config.yaml
model: "audio captioner"
dataset: "synthesised sound scenes: up to three everyday sounds over a background"
train_examples: 26041
time_shift_ms: 100
n_mels: 64
hop_length: 320
input: "log_mel"
spec_augment: false
win_length: 512
tokenizer: "word"
vocab_size: 93
encoder_arch: "resnet_bottleneck"
encoder_norm: "groupnorm"
encoder_activation: "silu"
encoder_weight_standardization: false
encoder_depths: [4, 4, 4]
encoder_kernel_size: 3
encoder_stem: "single"
encoder_avg_pool_shortcut: false
encoder_widths: [256, 384, 576]
fusion: "cross_attention"
label_smoothing: 0.1
decoder_width: 256
decoder_layers: 12
decoder_norm: "layernorm"
decoder_norm_position: "pre"
decoder_activation: "gelu"
decoder_mlp_ratio: 4
decoder_head_dim: 64
decoder_fused_qkv: false
decoder_bias: "none"
decoder_qk_norm: false
decoder_parallel_block: false
decoder_inner_norm: false
decoder_drop_path: 0.15
decoder_positions: "learned"
decoder_cross_attention_every: 2
decoder_tie_embeddings: false
init: "torch_default"
residual_init: "none"
optimizer: "soap"
beta2: 0.999
lr: 0.002
beta1: 0.95
shampoo_beta: 0.95
eps: 1e-08
precondition_frequency: 50
max_precond_dim: 1024
one_sided: false
adamw_lr_other_params: 0.0016
grad_clip: 5.0
ema_decay: 0.999
steps: 5300
batch_size: 256
epochs: 52.1
lr_schedule: "constant"
warmup_steps: 260
weight_decay: 0.1
adamw_weight_decay_other_params: 0.01
Rows from block 8 of the audio encoder of a small audio captioner, named by matrix and row number. Rows with one number belong to one channel. Each number is 500 + 25 x the weight over its row's rms, rounded and kept within 0 to 999. All counts start at 0. Numbers have three digits each. After the name is the row's rms in percent of the matrix's.
After each channel's rows are labels from the 100 clips, of 14848, where the channel reaches its highest value: "lies over" is the class under the peak; "top examples" is what is common among them. Only what is clearly more common there than usual is listed. The data: synthesised sound scenes: up to three everyday sounds over a background. In brackets: how many of the 100.
# convs1: 3x3 conv, stride 2 (encoder.blocks.8.convs.1.weight, 144x144x3x3, each kernel summed), inputs 48-95
# convs2: expand pointwise conv (encoder.blocks.8.convs.2.weight, 576x144x1x1, transposed), outputs 53-105

convs1.109 097:503515498533502481505539482486535504485492532505530488549508503504572481497470526529511511495528486462480504486474489464470545477463490455543483
convs2.109 102:442490486494518480476559492541454466461516498514465520506480488518476490457519495515521505526498553513488482486479494531472480512479490511537507501508491501503
lies over: door slam (50)
top examples: door slam (91); first sound: door slam (62); thin (high-pass) (34)

convs1.68 106:501464498466502547478502473481486496455512487507481514471481524505459481530504518481504518475572494473521503494541571556495530519488523520481466
convs2.68 105:474531521565470539465498456455476494494481510525476577484450460477470456479504533496481482507513465500462515489467526481490486471476474473457486450500458517494
lies over: barking (30)
top examples: barking (85); first sound: barking (67)

convs1.41 122:463536542531526449477462519495504496496473474462521469461484491500480462496501448493471481485527467477473476462476509499454506458527472510532525
convs2.41 105:508546467529523508505512493528459497511500474478517547487486474509476558497537499500497514474485483503484491535485513505506506512487552532468535513480541487490
lies over: coughing (34)
top examples: coughing (86); first sound: coughing (56)

convs1.14 113:543498500524527522470496524496534481492499488483538444460500464524516486510534483485478471523528502519501487470505536480492501513552466477480482
convs2.14 108:491450475497468488481460580524514526481523477489483504504507483464516474480467456547525457498498514493493525510491499467532488504492502473504529496512478483463
lies over: meowing (67)
top examples: meowing (71); first sound: meowing (44)

convs1.69 103:501493550508497459462490477502538501500490493473506513504479538455473510545492517475506542474509517445508578471523545536525559524481502486531512
convs2.69 100:465496524519467477541475499514506483527491472467478494488491463463538485482511498508499475477480456500495488462460495481512493458512477496481500490502474520463
lies over: knocking (30)
top examples: knocking (67); first sound: knocking (43); laser zap (26)

convs1.53 103:511534505461511511459495522451479535481501473517484505515484458509528462486503500485510472518494503499534500516494510451538513500510505489492485
convs2.53 108:494525455541507464464474599502494501510547494577522477528503502538471512500498469448476461523494492479491489457539493505480474575479487490463474507476500483470
lies over: mooing (82)
top examples: mooing (83); first sound: mooing (49)

convs1.82 103:554524516483503499510537502491472484452485491473561470486474522521488545497500528531498491490505473496470487486484506493496494497476488517469468
convs2.82 097:524498460474557531482487500472514463481512486458532487567466522499503514533473495483520539486493545465545538530475507549502475502490509501503511513509443537499
lies over: creak (25)
top examples: doorbell (33); thin (high-pass) (31); creak (29)

convs1.1 086:510481518513487578467465493424436500496518452512466457462518513553428501516495506521480542516485495483507490495491515467510484479464514495488502
convs2.1 097:467523500490465541484472509518494541499500518453523498524496470521505449504526504475476497500514503527478511516499479489502458473454523466503507550476516550488
lies over: beeping (38)
top examples: beeping (71); first sound: beeping (43)

convs1.62 118:480489469470499432508521497521520533513523504505490531529515475506541474475510506497494500547462507464504455483475482526505500459487489501503583
convs2.62 106:483517465523503499456529503502494543491542517509524501472525469551481496515503506501521484476489519439504494528508497495512516482489520511513494501483521490451
lies over: explosion (54)
top examples: explosion (58); first sound: explosion (37); muffled (low-pass) (30)

convs1.20 101:495496496481487516479477503478510488489496493514513505549500493502492491469481496520469462469536501519509523490530488477523499499485521452518484
convs2.20 102:534517487536476480502484461449510520476508474483476497542526496509471528469519478486538494484472465513481453512482432502476488497528464484471488505509493507459
lies over: howling (58)
top examples: howling (59); first sound: howling (43)

convs1.126 105:471480511514472521509478477491495493531481539484492544510519512479453525523531522516495548463471542531502536473565517544503500477479494478533469
convs2.126 101:524535533522435530534482541523473501478455493478520570509538506494474516524486490487520484548592467465477510461508464492457488462483459486523516510498504476463
lies over: zipper (77)
top examples: zipper (80); first sound: zipper (35)

convs1.107 091:536524512473477521531492484513481488521450519525537498487501500473561520514512513496524514505466463515522474472495489507470509464493495457477494
convs2.107 101:543490499514546496512503524521523481521487486492533452507524484479513521476518488533471453484535481539481484469502508460464543455497472487477484462488475484479
lies over: thunder (35)
top examples: thunder (43)

convs1.58 096:474527489510468461493499505537495475503552505531477492481489539487490530561465495492515517478516539488492508493491505478469540506482508476464490
convs2.58 102:510509502511508536520513498462468507522516459455483488487485518546553524540523493504522491466517501477497516510480532445479534472467470493507490490505519481475
lies over: church bell (50)
top examples: church bell (53); first sound: church bell (31)

convs1.50 113:542494528514449552522507491531503484548494545526471539492508494512510468494477502508502486531483503502477504495491464506479509469515496513486488
convs2.50 104:556502516500489522464499474489542460498466479528510499498479486490479490502511440511484469484477442513489489516466498486478508491529504476506528527491505509548
lies over: beeping (35)
top examples: beeping (84); first sound: beeping (50)

convs1.56 103:503520490521521549477509503478510471503446479507509547469477517506470482494467487450528497504536505491505518510499469497528492525483502548514487
convs2.56 096:496469504482505470519502499483474510515504508480452510476520465488487498470452530530478513535465483478523457480515466561489511529489482483549501475481503511521
lies over: beeping (37)
top examples: beeping (57); first sound: beeping (38); muffled (low-pass) (35)

convs1.141 113:550497504510504493482514482488511490528468511494481512465510494510532487512505502489484568481510476491531489509500500514529483523525472539493468
convs2.141 111:541497516548447488525510466480509520518456467548504486537457510473499491575483501462491494515454481483510490518529465514496496555506474458449507489529489534516
lies over: mooing (50)
top examples: reverberation (76); text has "room" (76); text has "reverberant" (76); mooing (53)

convs1.40 111:489473471489491531512510502460485506515544512484491483506555535509490519459503470476512509489512511469516444465488501513504493531495517496490481
convs2.40 102:475464505539487501473512515464513515524469498470503506462519469490494435523512527471515484502480465502515480483504518479523492481538538467463478474549473511504
lies over: speech (41)
top examples: speech (65); first sound: speech (38)

convs1.91 119:482483566529502488564455497484488511516491519489521510483487553480493491504495509523513498489479494523489537481491539527527503444496496508431486
convs2.91 103:467505513485550553512472513515519527515479480486509593477476509465536478519497522522494538514514521489444489484517488511485475516486497458502515550523500495463
lies over: knocking (59)
top examples: knocking (100); first sound: knocking (70)

convs1.81 117:447475518482474470499488493509489478472479496462554558500508537523527511481490544509511477500517466511494527508493489511486470561461517480504478
convs2.81 107:472483476523546490453502493471468448534485466495518507519467536515491463513504510483485514510517526494463500495476472516479587606548553508502475495509506491488
lies over: mooing (30); thunder (29)
top examples: thin (high-pass) (46); mooing (32); thunder (32)

convs1.111 102:465498471466502472448484486523500525519476465485509517514477498505519496530513517498539514498486524496534489489465538497438518495460477492429532
convs2.111 097:527522450491512502497491476508479483453488485459494489508479458509515480498540497490515490474561500532519504509485568459490493496514483516499516499546496547509
lies over: church bell (66)
top examples: church bell (68); first sound: church bell (49)

convs1.18 096:568509493513516494512488499471522493525511518535497477456516521486480525528481463472483552464527486485489442473483483451496512504509519489442461
convs2.18 101:498520474515524512489523519513505527482489469504511454488529499504523510478481440491528512481481503501496460499502441479524498487503486473521521514446513492526
lies over: doorbell (38)
top examples: doorbell (41); barking (27)

convs1.43 102:461494499497505456454507515510518491505492517510496462508518475510543495529509495518505482495544485461487437502488543538452546505510478538502519
convs2.43 098:440518546497524480553470496480543466488533471506488482467554513523492518494527547496500523496496441501488478530532467449512464493521495507475477516518469523524
lies over: glass breaking (88)
top examples: glass breaking (98); first sound: glass breaking (67)

convs1.73 106:518448512469476527516538489425502500491499524516485448451549471534513501475482498500474456474473517474522529464486526478480485502493497491483478
convs2.73 102:496485508536524512453518444492513536467519504526517545498547515501497503465505509509512486528503441500492458493517481470512488521489505516531480534496536479475
lies over: glass breaking (29)
top examples: glass breaking (85); muffled (low-pass) (45); first sound: glass breaking (38)

convs1.30 105:497551488504540481491490499477492501487527523496512514530506515470517490497500483474479477479487492494462482504476491447517451511464513489460517
convs2.30 101:488514510492462484534512503483502467485505506512488489497496523494493508495500488501503464452507523532504516482517516497510511564544519559468549538516530533521
lies over: laser zap (60)
top examples: laser zap (100); first sound: laser zap (72)

convs1.35 090:491489505506544521452488474559459502480513485487483509520480532473530503495490509533482520540494503516471526506526508505510487486495474560490556
convs2.35 105:498517502471497531507497462462490498461485503490484509548494530495484479500486479505496480454486481565514544492490479494503538490490508529478461489504456534535
lies over: drum roll (80)
top examples: drum roll (83); first sound: drum roll (43)

convs1.77 105:511520465478526504499502513497522485475513482492503462450521551516480564521516527493544480526548502510520503487529502495477515468504510528493480
convs2.77 094:539521497537505475533498439467527500497478508498487510514509495474504459511487525547501520486484544478481510564529468487496503458512476479509477500489513517512
lies over: coin spinning (44)
top examples: coin spinning (47); text has "noise" (27); first sound: coin spinning (25)

convs1.98 122:483496476494514493508527501478501475489490518541530513538547495521563499491521489473466496480483488522489455492471504447513508544503485522509478
convs2.98 111:488462469472490472531534469476507496530490470495465487509490502477487498494500497489482505524536498494483490468489511544481473447534498508489483465501485506490
lies over: laser zap (34)
top examples: laser zap (73); first sound: laser zap (44)

convs1.25 104:481492491499474537483475519497492456515470491457538559558467459479524503453501507514478522488509543491502521515467502481474522483507552463500499
convs2.25 105:463494468502470499545570580494524482508490522492524510522515506487483487463512504468468521525526540518533481474490487527523564474441497527504531496499510488526
lies over: doorbell (82)
top examples: doorbell (83); first sound: doorbell (56)

convs1.17 102:448501528515447502522483477544521492513486528522481507529525519490464510502505499501477505482539486508504479517476524465504502469482489491475476
convs2.17 104:485516492550474500521548481490516474458460470491508473497508480517498528518491501517514483451549450516513500491496486470508488482471487521486516462532479487513
lies over: ball bouncing (57)
top examples: ball bouncing (91); first sound: ball bouncing (53)

convs1.49 084:494499508499510496564480495486537541502516531480519514532514550553478538499463503469491501510447490471489520502514511464568469537498522513498510
convs2.49 094:517499483510506509456479504500523503525551491565529455538498478525527507486494512491501511502495492541459511497486497531480523544498532506507528507519523495489
lies over: fly buzzing (74)
top examples: fly buzzing (75); first sound: fly buzzing (49)

convs1.31 101:503512509475551510561523493483526494527476539503540519493504498551498493468474496518487522511482532477456494522505500485490480534522511483543506
convs2.31 099:457502516484468477483472480453458484541492513513491488484478497464491455491487486500485549489449484502497497494505511486516484493544510498507527498519473551461
lies over: fly buzzing (76)
top examples: fly buzzing (77); first sound: fly buzzing (49)

convs1.122 103:508517510523461530502535525457518452505462511477556493500451480508482497497511524510463499542479490510506461455483448504509499488532496523480472
convs2.122 101:489530512475506460579503578487500483491465473497527484518490471481520494494484454493526512498476510469505548503509538484499465506510504503477508462480484501533
lies over: laughter (77)
top examples: laughter (80); first sound: laughter (56)

convs1.28 094:496543555472499516495498477574521506531513461491520487488472523516535491545546506509558514471480521499524513543544526468521524490486492510465505
convs2.28 097:476498506484490495550508503516511503497541485472500473516482526514523552486529512501477559483486461556525519503531493501510530517493537459464472532516510487471
lies over: speech (64)
top examples: speech (69); first sound: speech (53)

convs1.74 095:512483510464483520513528486469490447509528488465456514464487496477523490490495511541538534487493511528513556470488523455521508544504491506485505
convs2.74 102:482517527469484484474499531465499495493465493462455466499506539469513519491454507519470514491480554479497495501512456492510518555514506484502509459520476521451
lies over: meowing (45)
top examples: meowing (46); glass breaking (31)

convs1.32 116:555517509487503469467467523467474495486478516488453481476485487447486486515443485505479511448453490473495467480514481471473497432500500470460499
convs2.32 106:524504505481571592516465459490485515496453476466479493548520503498487483468533525518478504511534528513507486503543519515490534446477501517531504540463474500502
lies over: ball bouncing (27)
top examples: ball bouncing (79); first sound: ball bouncing (46); thin (high-pass) (35)

convs1.29 096:513572470537504492446487528479489480499482484526492501509488521519482501481476486538519512481515460516488489486552489466496486518502492507506504
convs2.29 104:499480437475480495510467544549508497516563459500502456483485510456490505497538470452533452476503516485472481499516472457516541493537531480490487485570486525487
lies over: glass breaking (33)
top examples: glass breaking (35)

convs1.113 096:498472498486500480488549491522469494507490521485494509494504521541537510492542491527501453520554489501467472467507541482553540528534469499492512
convs2.113 101:491497517485490524556507520477504496552508507534479478484516495512456485516480483464497467503513470497491529495451519499496468502541495521465473451561536509537
lies over: laser zap (35)
top examples: laser zap (71); first sound: laser zap (43)

convs1.88 103:525503486507452474438494497491504526503466519477486502497477515495445505514498507494516528467536472493544492525472450471510468452451475464473483
convs2.88 100:542552480488521462509490536471482533504512494456527477527491503479491496518540486505487499518514518504473496474477532511472523470535501465484498488500491458525
lies over: siren (44)
top examples: reverberation (81); text has "room" (81); text has "reverberant" (81); siren (46)